config.toml
model = "multi-label audio tagger"
dataset = "short pieces for a synthesised band: melody, chords, bass and drums"
train_examples = 26041
gain_aug_db = 6
n_mels = 64
hop_length = 160
input = "log_mel"
spec_augment = false
win_length = 512
arch = "quartznet"
norm = "batchnorm"
hidden_act = "relu"
depths = [4, 9, 4]
kernel_size = 11
stem = "single"
widths = [192, 240, 288]
num_labels = 45
mixing = "mixup"
init = "kaiming_normal"
residual_init = "zero_last"
optimizer = "normuon"
muon_scale = "match_rms_adamw"
learning_rate = 0.0018
momentum = 0.85
nesterov = false
orthogonalizer = "newton_schulz_5"
adamw_lr_other_params = 0.0027
max_grad_norm = 5.0
gradient_centralization = true
max_steps = 9400
batch_size = 384
epochs = 138.6
lr_schedule = "cosine"
final_lr_fraction = 0.05
warmup_steps = 940
weight_decay = 0.1
adamw_weight_decay_other_params = 0
Rows from block 13, named by matrix and row number. Rows with one number belong to one channel. Each number is 128 + 32 x the weight over its row's rms, rounded and kept within 0 to 255. All counts start at 0. Numbers have three digits each. After the name is the row's rms in percent of the matrix's.
# convs1: first pointwise conv (model.blocks.13.convs.1.weight, 288x240x1), inputs 0-119
# convs3: second pointwise conv (model.blocks.13.convs.3.weight, 288x288x1, transposed), outputs 0-143
convs1.12 104:096136171102169109152162111137130065138106124078141076125114125184140108075145088082169145105128154146117132118202123167117029100110047132149099095105187152124129108105183150147122146127165159073068162123135122124175084116096164158162109091167154139154117172076115145144084119088108107097145127135125116129068115100142090088172177101184157135132130150129083106
convs1.13 097:130086130083170139169162118167140109093138136144058146094115139123134100057129143101088131128166166074094101136124139081143089134131123154108159114095121130126162177104110148163156125160187162149112159147144147157129093132142207148101130108129116125109120129136044138151108130133140098163150140130073151114179168136175106141101114140096137122098101136156080170
convs1.14 099:105102135118169177183091135159123097154128156166108129150157084113153107093125106100071093117159060206106159120141175149190136168140062086146100157109125132077132153119110162153093117163114075144136162180163118176143141094154107168098059133110133102140132132115187151116146120171080087124112122126106152176112115084178098114137109241158166135087149104123150113
convs1.15 096:103124148143071124137140129141141123090121109120139123126127108111179139180124111130150113160134088146168124075133150193109131139108077177136113105122136151114143167132083142196102156158121127157084059178131090133115092121121172169188172082063064107097175148089132130125099134182116121125121066124141145202073115111144131148128075177085142062122143096114189162
convs1.16 098:097118104104133172157087152163180127096114122114109118136109083169161140221105169134117159126115112157103100163123161094135157088136092087051172165150134142119123136105118075068060087118082153083168126066095105151109068075177099053144188186122121111100141080111126102172123114154095141121141125150169103123106126176136134078134106163159162128109104154121119123
convs1.17 094:096122098120139100087088124171137127096167154058110130147172103113161070127124129165140140091174092101167140078147125144133143169187080104114141119154102096142066125217133159133104153187073117154084103127135168123089150172171174130169074058133120133078131118098115066123130144104133122103088116159130147139115152151138141068176166151101155158146129122114097123
convs1.18 097:123164107110146179143127088111130115140121147117148106133097164143114156154171182082083170167177101081098138086132108120057128104116085152140141164121153112160096137100082125153097132120119165176120184126079072117148108122151086154101106099132128129073115112134106095114110161157141082146083110115137102100145171134119139129078150096162184082160161156153135189
convs1.19 100:116100116168150162144137099139178163090125141101139134129165119152089151162109128103099160146159105156202139083183107093090163138159109135130085198161136149156094094145073081138083093106114140084177143126138160162102148161121149181134122110097156100163154178106125159119080138145095180150109104087101122142117125150076121097126142104095153142088067156140111120
convs1.20 108:052157174134158105096121107148143048079131111138181148146128111126125129136193154094091134135149140126123103140100117140135143076090111119124140186122225160071187136153091175138076151140151183139106110119149134146065149138110162066128104160152115151124056111180193169149145125146222126159100118170118130103116155078068116125104118105151131114164168162035169128
convs1.21 106:126119107108091113121141085139082120110111100099160170116155152128207197103081120116136171168096080083070129160133167192134070119119143126111079152126142132150142120089098146123130112163177077130116184106116149124088159107152141139123115098093121145143091131134149165111076112099115153119169125090142142122133150100123169095125176185176119099090128146078091125
convs1.22 100:172185157158165165136147130122136117193108089120135200122140159188088141137135125131121094120128086140127125100080128092126143119084110160120149127133116161134147094098149149177084159138160119089109104138182106160148126103159111112077096119148191148159094142072089180132096110158095090212109219087131108117195132157150090135137158058088205117102102132114107123
convs1.23 099:099121175121138080169131086160162134086067138205114138161095129115108131104136108143135099126164069181102125115113088160117128105120164173125105131182134111118177090134147139134125101156106119081153116131172145119124114094081098165108131130141147033118104095198153112103168115159124157107063135177106106168102104146100082137144183119078130131175174112141158144
convs1.24 098:084136145075119113125137098103117142156193136157095077126123099134089142111065128085103165096105149101149132133065160110109174164118175159192085121156088111145147134155081119163105123096128106099117104054169121093130070142110215120121117097060137126064160093109141138080144102080094127150109147198144159144096079112169126105203194158130119134107138110135186173
convs1.25 101:081176114088094107079169165117104111111090101173140123147151108172147122116151161150144054100121157101178145160138130141171119116155181116131104137194081090111089130124117092084156091121152086142108232091093128091074152111074111108123176143154098085194119134149189151117174155165126099161136168101106157074063162132117126138079140114158116123118144154118134141
convs1.26 095:114127171153173114127143151125111137140144106173178126104150088170070064125156130148158163075159085192119191135133183128109108129077150133127109106119156119168153174122180135085144125095153166101142152116102112096147132110138113133168075123102112090082056121088098127156177097139112151170152137156133119149114154112035142149114062149202114157153116157154132118
convs1.27 103:143093135104114074101152075122149128120231125133146125193175125119135099149105151102093093101128148172100125194153163163125144089195077098113083158100125187175146118092072121166100102086135094128086125129072104164179085104088071113093092144132159093090125099114112167153189196145100165141106131115131078191145095100065117149106101074134164119145083117150127107
convs1.28 102:095086142110143134124134118141137150123092156089138058144132113103191120157151164144148145157183088111082111098105156130160159172171169150188125134147068066098039122160094068192082104103125134140080181115069115133050124101131116152125136111145147161119164074175123149155146107127080140045106109125127112118155156111172144160160151098145075127159126130136178135
convs1.29 106:162072115117123107174153100141162068089137114138085108152146105111135167150182105107124088130094165189095114122107135240153130191155140195151138204080173133105125063109106154181130173158160160135132147097167135083178108090086155110193106170099131073160084143102098151130153109069113116094108148137128091084103130112103165141144183097114188104072087112093175159
convs1.30 104:111114199128115089090160155153156121130131129112090144169105130153109133138124094155107116175079170105091126135175123171060191090128124119212115173164062106158155132121139128099108130135153171081169179143170106106181091076148101177161095095118120115136122133130077123117142176089127123145121155073154128109110120161110158186150144148154150137192126079086158092
convs1.31 104:176138069135091161125247158171114162164100117145132125114124173153115102156129106121121133108064099143109074154171165100107179166112103182108135125085142135120089147109117119069148116146129115091169129108095096091083128141114137180149134166177176183100117120121131115118077122172029092193131145096099153153126163153119124130111182153181105140079085117082103118
convs1.32 100:223129113127147126165110092149049138183106102158136128156109171168136156105116172176102147166141132126047148098146137084147142162118105177107102159130144133123040111151192104158163118111230123104113128183154124099165105116135097103112079176139197124128115107137174148110165108100132092120119066062107137127129079110148069116179166127109138101173185088111170100
convs1.33 104:136176187152114148133080129120118113135123157143150077206175099122102064105066131134132116151119074154081112122127163074071194113117164150117097118108059144137225119220129146154125155194151134136138146125155143122086099167122146107081101105131131090139147145113074110088081101107149123161122162153093109142105130136142091173126118055104074093068162127123080090
convs1.34 098:137114123089105065139143202127132127160136197092089195144067114118132112150115068156136079117091093110109142160069126168145164166120112164158058067098127128111157137142074101169155130175143089114155083161101126146092181141086133163118085178098112153137114120102127131115126142150130150112145113140133133096143167043151077091163119167174085173068168079097097158
convs3.12 103:155048188139079080141106104107123126139117093150116120164130174141159130145126137162066173154136126115086167093067097112119119130109124114137118158097076197141063120082175132130133165170071106075097170075119137149155157096157187161122179167095110113108152138099132095175184161141104102174139115117143159106117116106096123187135128137108140166172182091116139094124142142165095162132116118156102148205148095076095132176125106084170133
convs3.13 101:123125108142212174085151124161158129137119165198179092078192141097061138124148124106145168196170125177102180190123092147091113088168155114171129096110105161121163117124112103109174094122137092157105057102169109158125134053159142180086068163100106125181114165144169209079110108068138134116074112080174139099183166126129136131098103141103100175145142198148136129125110066066106104148081163139103154141094138137156121107171114133129052
convs3.14 098:095133080102106137123140104134097124121166093069116170154099095138092143134157153144148153139159124133129110103143097148133085165171162088123134100171125108159105127114152133153098116137156134129145203076116087121134139110122096089154144096120175092141092124180210082128182134092255109143108146092175148147146146111197131140140150101124081139138149099198147132224130132103188199150131061156132113116126121170126200175148123118106143
convs3.15 094:138058175095114123164175100124099127114145165097087169120152203119105126166079124103150099115148121149102167084062104129172164117152109065133102117186143108109125162142123103135114118109118180162118064097127121137155136123092113076101155112115100137060129183118168182123131144165160090138087128147092124185112115130093119112092194146148121087144133112118081096049171130148172115142161168135168106157197142151106112098164153141120112
convs3.16 094:078106096072130126090134184130143116143155128097084168174066086117188116173117145158116137170155154084094086099122130139228161129118153134111084196110140092136095123085190106111109107110109161105102142137139158098077144132119106095106079089142095062167121148126096201151123170132151122165083168123113122130148132130104094120153144158137165224146098105098148053098119113126074062142120146101112061151124146133072101134180189135129110
convs3.17 100:139136184113141135131124163180107140129119084160083114137100087129192130147123061121102158112102127084135143097150118177104116141110117154107120111126086141109137183103150114141089079145111098108124168075074121143143067094136087140097081130130102122126109184124140106117148171132175107040080080110111128093143146115173057134146191108114141099147098165109125163148087081162067142149109102132136144097150044159142112077106116195099117
convs3.18 096:069137149127144105138087128111153141139153147146163092149127149092128146207112104032128152086153183096106122183107148104131113081177156062091086106146171141109099097171153071159131146113120140172157088152089216145127101138146101152124080155110089094072036136111147127135113089149209095086104185114133173094132101099139138095101123089152174117131121095090080115093154139162096132198133125128142057124085200143159117129103086139186143
convs3.19 099:172125161143090126154137107109127187091090133155140180128082150136112154151130166098097140117161141115092124107132170054113067138126079062131168097141080086112128135130138136135133126119066137130181159146103143135118124137145130132104157116116131168131131151115119134131111138107152105065121119074122146183136136140122167125169173135093141137136145109157143112208156160052130161154123088090138144139103141130134085172146065149136145
convs3.20 104:153139123116117144138134179131159127142107140136102127101146137141090073138111126152170038140083092160169129145118131113116180066097136148152183161095133160118130132118180139107111115090157115117169121115135106154153000097153106103166106112107109137071133116078144078082155142142096150103146133152207122123111071170100126076173109105085136150130175220139133105165130071168144127092111126101119112154144103120146108131223082108166151
convs3.21 102:118184150079133131147194144176146117160166128124161119093135125125187152116129105142162105064218171132185127115161117133115127179124135111161119078140153095100159157151088166102126134146126137123173140103101100150128113135151173075133135115140091147123184156181115071160177147104172110063129139110099176129146128147091121115143151146139058110110092146165122107107163164165156114127109155155150108101151143104067133093116152086101165
convs3.22 103:110100133112103124148098117132129134167119151166087134109123089091160120184099148112168127095101153184057095115167122150092146131137097145145136171099128225142145192098116092122148093156142055116088053086131086213178131123094096102142168086118119141098158129187143101121144110134149176094126133108121161105181137143102185176136101174107106047130114086146130184124148098100099095095146085125085108112123150098119085163102118120141130
convs3.23 099:082112188166087143168112107121115170127191180156167072092116139123110116132141041118096133139136121142112170167129114103150114164088110110131129139159092087143128126065122129074132141053123127092091083092153165157103097128113170141139142131104029214118131108114086124106088134097101082106144152117138119127094134134116090128165090057074156109177180124136174160102118112216100136163104121172080229121111126144119144113152077107147137
convs3.24 100:135144134128131139157110067127127120098145151142095103157161090135123149105127178111067107086081142220114099103115095115080087168145116093114162123127096128132117062134126073152126140077139161084099049136174151108147132138125151129137110157093129114166137143143139119202055118167167084115134121198096129085182100072181119132106154116131140157103167075116103137172119094106184123091133122108113174125134128142146068138064113112107160
convs3.25 097:150149145129155124126142157160140149139185106156100140119138184143111126219063103151166132145106170129159121138124188110095118153184096137122144063198113136084115085108099124125138142138129133110040166134141122071130068114156077191117124130168145129152136156112122067135147147161105153125131118160127104118157101140152136163172108075106134111133087192162139083125132161161165099089152079146147092173115147141127125126096161101104153
convs3.26 098:109148093132120143154060156153120077097089045097112124118048109151125158137146099129132115156088152116194096154115124161098102103126139126196095158173142154096136128115114164115071094137158147131118091091115151083188100123088183140092114099136126155090154086150156121107078123138144150153129095160060078173063179096108145118139073152117146163134137149148158177157130162163134151114118103108106141143104159191149181128113131200068135
convs3.27 099:168103121078060107098102166134109080066117091139139109137162128104110150127139149106167131128126050078159133144137132084116124072168145098068099167150135140120083119093187134164099122099117164141125059165108116175165143149118098188162071094199132157147158161144104118139183148167094129117124120127158163195165112128120127178199171112136144131151117147130065152143156104131170141150116189142112097117129146104182104141100064141117139
convs3.28 104:103109103096138142177129124095083174097176128127171101128131159170050088146095170197183174184172121116194143153151105195166110146099138119163108104117152120102072148095077117113089110121120078114187157124142150135152146136123077204129123105179121129054097098178089128174160123091158170134091108129144118108144136113154153120112122159134128151162137113154085097124173126121170116138170150073102133153154144146092164155144097095105093
convs3.29 110:114198128074103148172119167088083133083134201119095159122142176165111089140144137147123187121150160067126124146102146058113124086133100125091098121148093161078150143099114159147120148104141119126168127133129119110135126031148159149112110129206138130136106134175148126101121171125144172119127143123119112151119074114098111114174171160109125141083094141137111219128113104105180138092114113129179192085100141096164105129134142088173193
convs3.30 102:180117113153068136136181170091134124116146080108148100128088109093188055136127146119097165153092123133186140099118166098176110129128090121104097105096095186119113103155138153130170130126162126107110109074104115112097146101094104142131056191143136187208112161144154149099116138204136137104080084172132187166194165116160098097119130124204140138081119133141143129081089175166195146135147141174147140144042183092136082094146157216130128
convs3.31 101:146097149094127127122113090096148115068117124135090095155100130161200134102152108122167158127130170100166133100144131136141116121142099149118147100121124101111155063143093109121083185114126119137130171113100083129140157121103107175121114100158147111110122161104148163207166112089142090130217117133105156102088157146166172151161089144128143153137090115200110084146130064189112109119081140146084136135046153095126061126138110131125101
convs3.32 098:157117149156146079081105141087146127180110183130132108131060181103115104109168102135191072125167097151174142148167107145124141126116121116151108115127130140153150194124109170140187047173171147155178079087114119113165180058065108136139097123100138141129109125148133138091139108115066142061100123159159168106154125134170127138143164163136120098171123057133117110152191112182154142098066131118079173124137114116130128102198140176145130
convs3.33 109:187140156145101162174124099147139076142121120118111128152122131147161120147160176166145147074184112058106102113039169100121147166133145182077115151124098190169176136118127120154173083094102085146136133121153130082088161162102160130111095160084110142093103099099100075114141158135152103106128135113106108106113149153136122172110105105087125090161069130082193111133153096122097092178100173160138140182168147171142129090066098128095148
convs3.34 093:209099149125191129135172134182138103134067144114089151150076154112155131075131113089149182131158139145150142180138157153075103113108082193154148102165136084114088132154114088132093108113181133111147103159155118144101118115132155148174133168117098112141098149176161162094129124064185147083138106138133060142160177119085093153122113147050181135147098087133165142216101148092154166130142063040104171122130163105159165142100158080095136